From a checkpoint of a small image classifier.
Model: 7.86M parameters, 24-pixel images, arch vgg, norm batchnorm, widths [64, 128, 256, 512].
Training: adamw at rate 0.0016, 8900 steps, batches of 256, held-out accuracy 100%.
Data: trained on rosettes with rotational symmetry, 48750 training examples, 46.7 epochs.
Rows from block 4 of a small image classifier, named by matrix and row number. Each number is 500 + 40 x the weight over its row's rms, rounded and kept within 0 to 999. All counts start at 0. Numbers have three digits each.
After each channel's rows are labels from the 100 images, of 14848, where the channel reaches its highest value: "peak at" is the part of the image that holds the peak. Only what is clearly more common there than usual is listed. The data: rosettes with rotational symmetry.
# conv: 3x3 conv (model.blocks.4.conv.weight, 128x128x3x3, each kernel summed), inputs 64-127

conv.61:461557485500458529515481514534537446431513491443487534428536519503476500579498516540530446508534500531579488545501414538400522540538461528464498490518494467465468436544490471443531529486524550
peak at: bottom left

conv.46:494525546517506446509497460546476410492490483485488485420497444506462437497468470479568507498570555474412419525485481491482520511443515432480497490519479575454466501439448496505429446526478509
peak at: bottom centre; bottom left

conv.21:503483485441476512512456505562470483442438451444500500427501484471469473494527525485565479533462556410489421566436443450455496418491514514476488492466441470432490470530524452506492496585445593
peak at: bottom left

conv.108:492454475521478477464517469387512553534523516551504544523532523515535470512427431488482536380482476534515586461579514470509518505530528468504514529537504496567480521435480559481541503459545410
peak at: centre

conv.7:522423500471475489505466510563485350482449485454495483448458500510511482482532500495498494496537561515494435587449539439460511440471506500451510521463498464410539494524488502551461476575507523
peak at: middle left

conv.113:520490513479489489526475478492541477488509507521445542441481509531493446520447466492594499437537551471453459527516489480531538445497550446497526556532506593488475467498477525545426422441502449
peak at: bottom centre; centre

conv.6:500476473440458467469440499510437446534457495525527518515485525443504484489492457512436386522483473526473430454458452486513485498517510475497436445507430496507464538543535452561448468492532473
peak at: bottom right

conv.84:435479529505485453505493544501520575496522503465474495485443432460451440492430488465595534516520519442405483453502485462528479419495490450463475440463460543517515432437449479484461550547505599
peak at: top centre; middle left

conv.62:520486548525503526537467480450481483519484433504489462513467504424483519510516496502471469472536463483543487419540548435532499442504473480504505419478468514546487478517530531447430444471489447
peak at: bottom centre

conv.100:472511502549549513556478492509506408530470485491477520486503439463492495479524491491619555469548551491488416512472534486450491522430478493534416462474455530519521505514437474492460482545481482
peak at: bottom centre

conv.74:509447464480478462457468479506505467472482528481478557465444538467516465466484494517561462423461537528503459585461502514453485505556535502515498515502512461458541483590504457541491470526519488
peak at: top centre; centre

conv.92:478503504514485477471580462504499552509513514511491454516513487459508506548503480523449499501490473536461551479520503555559465567487527539553506462561527488518530547386518471457566480497481497
peak at: middle left

conv.69:440536439521496517491520490502542460466495538483466451492516498511532493537483460539451474460547458590451606538542508548440491573444474490471511514534514450523491514478486510454544533473543501
peak at: middle left

conv.37:486438552480527531510495540469439435491541552435568451534458493501492495426505470415465484521514537494471517493490511465478487460464425468464497504451488521471471577420485512472550541612499522
peak at: middle left

conv.127:475504515555521536536451496546542390474481477490500450448514450494496486490529512457587527498527502433447407536468514446461520441427550517497432489457466548503482495502478473520414499521433499
peak at: bottom left; bottom centre

conv.55:476474481508507517458563462494490482526463522432492489457463484418488430481476447480491513456500546534446483501442468461458437488506487455495463464475462473468504523481465443484529460619507507
peak at: middle left

conv.40:464477514508443502496513533474504501534441477448484468495472448442465454525444487512570558487551528494419467451454501478507486436422430451420509440445507507478591501447480426495454499493512549
peak at: middle left

conv.110:509497452555487522481516499422545515501498525532440535495541521513507477495449465504475548423535497525544612455612531517463572504505502487498519542543481481622529483436476578462489485415538459
peak at: centre; top centre

conv.80:504485449454458535489516476532510438469495477491467484439425525458524516375563532486506424474469532494517480564466495465435494452544549541535508536501465480476496452565543491533409500538491520
peak at: top right; top centre

conv.82:551528501479520459477512458556389494490537521451513524414480537477502524486519522492494477510461592489521417530485477494557493529545446499505474458532451509458459460523573501536395503592485518
peak at: middle right

conv.24:474479434458538514491467481499448388448478502416519559435530500508479464502496479448544503489476523481529485535511526474436557479485472502388452484496429423484552442550518532473489528510474513
peak at: top right; top centre

conv.38:492483605508483500454543497519512500556530476537499493477454527460471481516501488564529482542573520518496465518506483489587427501529543488477585479457581520468488553510543458593550519563499493
peak at: bottom right

conv.2:505505564496571534525457488527515486451543472495554484505429517513498527450534529488490469550499476473512471521476487489624488501506545541503526502491500570465428508525593506481457480528462538
peak at: bottom centre

conv.64:532497573525511556481535494510461536553500488500541489504455500501475535528495503475517538522548505504505503462508453502579495512512510486567485537498452551466445543507526508493598502543553533
peak at: bottom right

conv.107:473447563494486467491509486450406466565486489447523547526538491465456451559477467422523523468529516441519488472495547437498480419482441500446498403461472519485507497470473499465445472522482457
peak at: top centre; top right

conv.125:478470525459506461458502479487436425497542505456488547476495569470467478509503483457559424481492510491566468553489506496488499514605520549502494465491484499446510461579559486494474509593511497
peak at: top right; top centre

conv.60:467449507479402511487454514517539540487494511478500435547502459482487484508492496450529417497487528490473504507490456449421513396471496507491461533477463521494454533473405471468562569518502511
peak at: middle left

conv.48:468445505473433491506489502522499409493491493475469546489454540471502506483503502430602443485481512459492489552490477425422475379552530509481441495455452493511524473579513452488432532518483525
peak at: top right

conv.19:531501514506453445462493472502487543532491515534500536520482479466538457475484433552510546437525522514449482508462453529536424513497521462510459512522482489511478547449445432559553446506521498
peak at: bottom right

conv.123:506487498470519553467465478543464382510470518476503513477486519514505531466517514435434471463533536523536499531540467516458524517478437521476410509486482402530501528520528549479519475540479519
peak at: middle right

conv.94:525500519524538506468474468496483575538519464525508444502440490490508544430492516504474498487486513480489556414598493461593542488507544473497574512481532504567430546452517552496541497552460457
peak at: bottom right; bottom centre

conv.45:556498551466504533515540474535506529517531518522513515502468520504494538525526526473512516508509539472524425477461454498552509491517557517581486544500500521406499533596556482528555501517489447
peak at: bottom centre; centre

conv.75:455505458544538554510442477428507469514462509472485514511464485470563506468475471438500491456465473488518457457535466474493500481483491479482464458476447504557442503438486540399500464580510557
peak at: bottom right; middle right

conv.126:502524468474520488480390496510488432431526503499525504495516484432483498456506530490524417509467463479525432545472443516425501466482517556547458493499486511520514516549465403491468555469489547
peak at: bottom left

conv.10:435474500509517493456458493500499465530551516512488507495472528503467481487449458441564486493429523498464451478481471527544455562559536462423486489510511469453454571518552498560462507664431451
peak at: bottom left

conv.25:569536479471514490474462458510492522501533511553479462530494494415486509430530522585429462486526497520511500520473496554482525525474465530486568480564592441523475557526470427564515504498451498
peak at: centre; middle right

conv.119:444498502496528592496481510455530451507492516482469444487418526424527533488499517446489390474529444495539474446479430400456461424547504497476433470464448524520416489520521470452427499548504469
peak at: top centre; bottom left

conv.104:460472514555517551472550509416528500562526491509489441509521506475496483501474457468428510475477476534501521426540512473508480488504509439457525483471521482527516562434508528496503493559496418
peak at: middle left; top centre

conv.34:382517448487493542505514535519539568468493476447447433508477498483484517454513523394440443513456473471503524456455494454433473484534462493493434458497482425505448414492506495465510522544473539
peak at: top left

conv.17:500510535536518511459498497531507586494506487453523379583456436444451494451496507468472495513519542525423515533416524510474476511469463486553471510471525473466491512438462429455586560561463521
peak at: middle left; middle right

conv.32:493496502582568499543487487483523536494459461504560510540512477504543511517476471449489593512459490502442535498524531489554509520487546497585422530505435537484492509430499544403610480452533553
peak at: bottom centre

conv.70:435531502515459505460489523546514615541416421454465409550414479523484498414483499455478459527483495491440568517509475468568480494481459475490497486491508442536422521522550507489584543564483537
peak at: middle left

conv.102:529501498474480409502491485553453427510442503480503497457530458535497421509468464521439502527524543513438476511443464491480532451480458473475472523508490502419406485420439513557496445498483530
peak at: bottom left

conv.39:468497494422489499494462461509488502441495505502430514418480509432483515497516505496553455488484484475502425525375445493424420490499515531488458449494511456384493438559489431558461515584433529
peak at: top right

conv.97:438513478424497549531448546522529440416502522476510533407457507546536538493551491477534465540519465493528424498458400467449461527488510506435432513512466496404458452547497525478476538536500552
peak at: centre

conv.89:496499552543519504438482460480548541531517483537472490541498472460464437465471438520469517479516533501467479485456503522577414505514551445477513500460590466502483572494498452583548479577451510
peak at: bottom right; middle right

conv.36:436500487475473464496514494539514531480449439418401500475472473493424451518471526428572464508470555449438493492490477493485483472504483479437493445496454458497464440505505475494427477606426511
peak at: top left

conv.101:442442544478536504499556506464437516507481510435519489490511500460407432499454427454481500501579530510489523429475502475522426485493434460499463439417495512501530520454520493438513510531480501
peak at: top left

conv.56:528466451478484528526457457483491431492373423418485507470488511473467497481478471516468508465520540540491505494465463466476469439505503501440501519451445465460465489562548466494477401596455457
peak at: top left

conv.43:452492425466519536515461522533504378447455478410492557427497481532491486513505493472579499530482551504514465525507441462415537501451469496434469506492440431447512445523499520444461510518480534
peak at: top right

conv.77:446463486486439529497547494488532559484491511466459453477535486436438482506491491471380430503485500507499507413438454488517401475522510490522446409430426528484492430453527502466505548526508493
peak at: middle left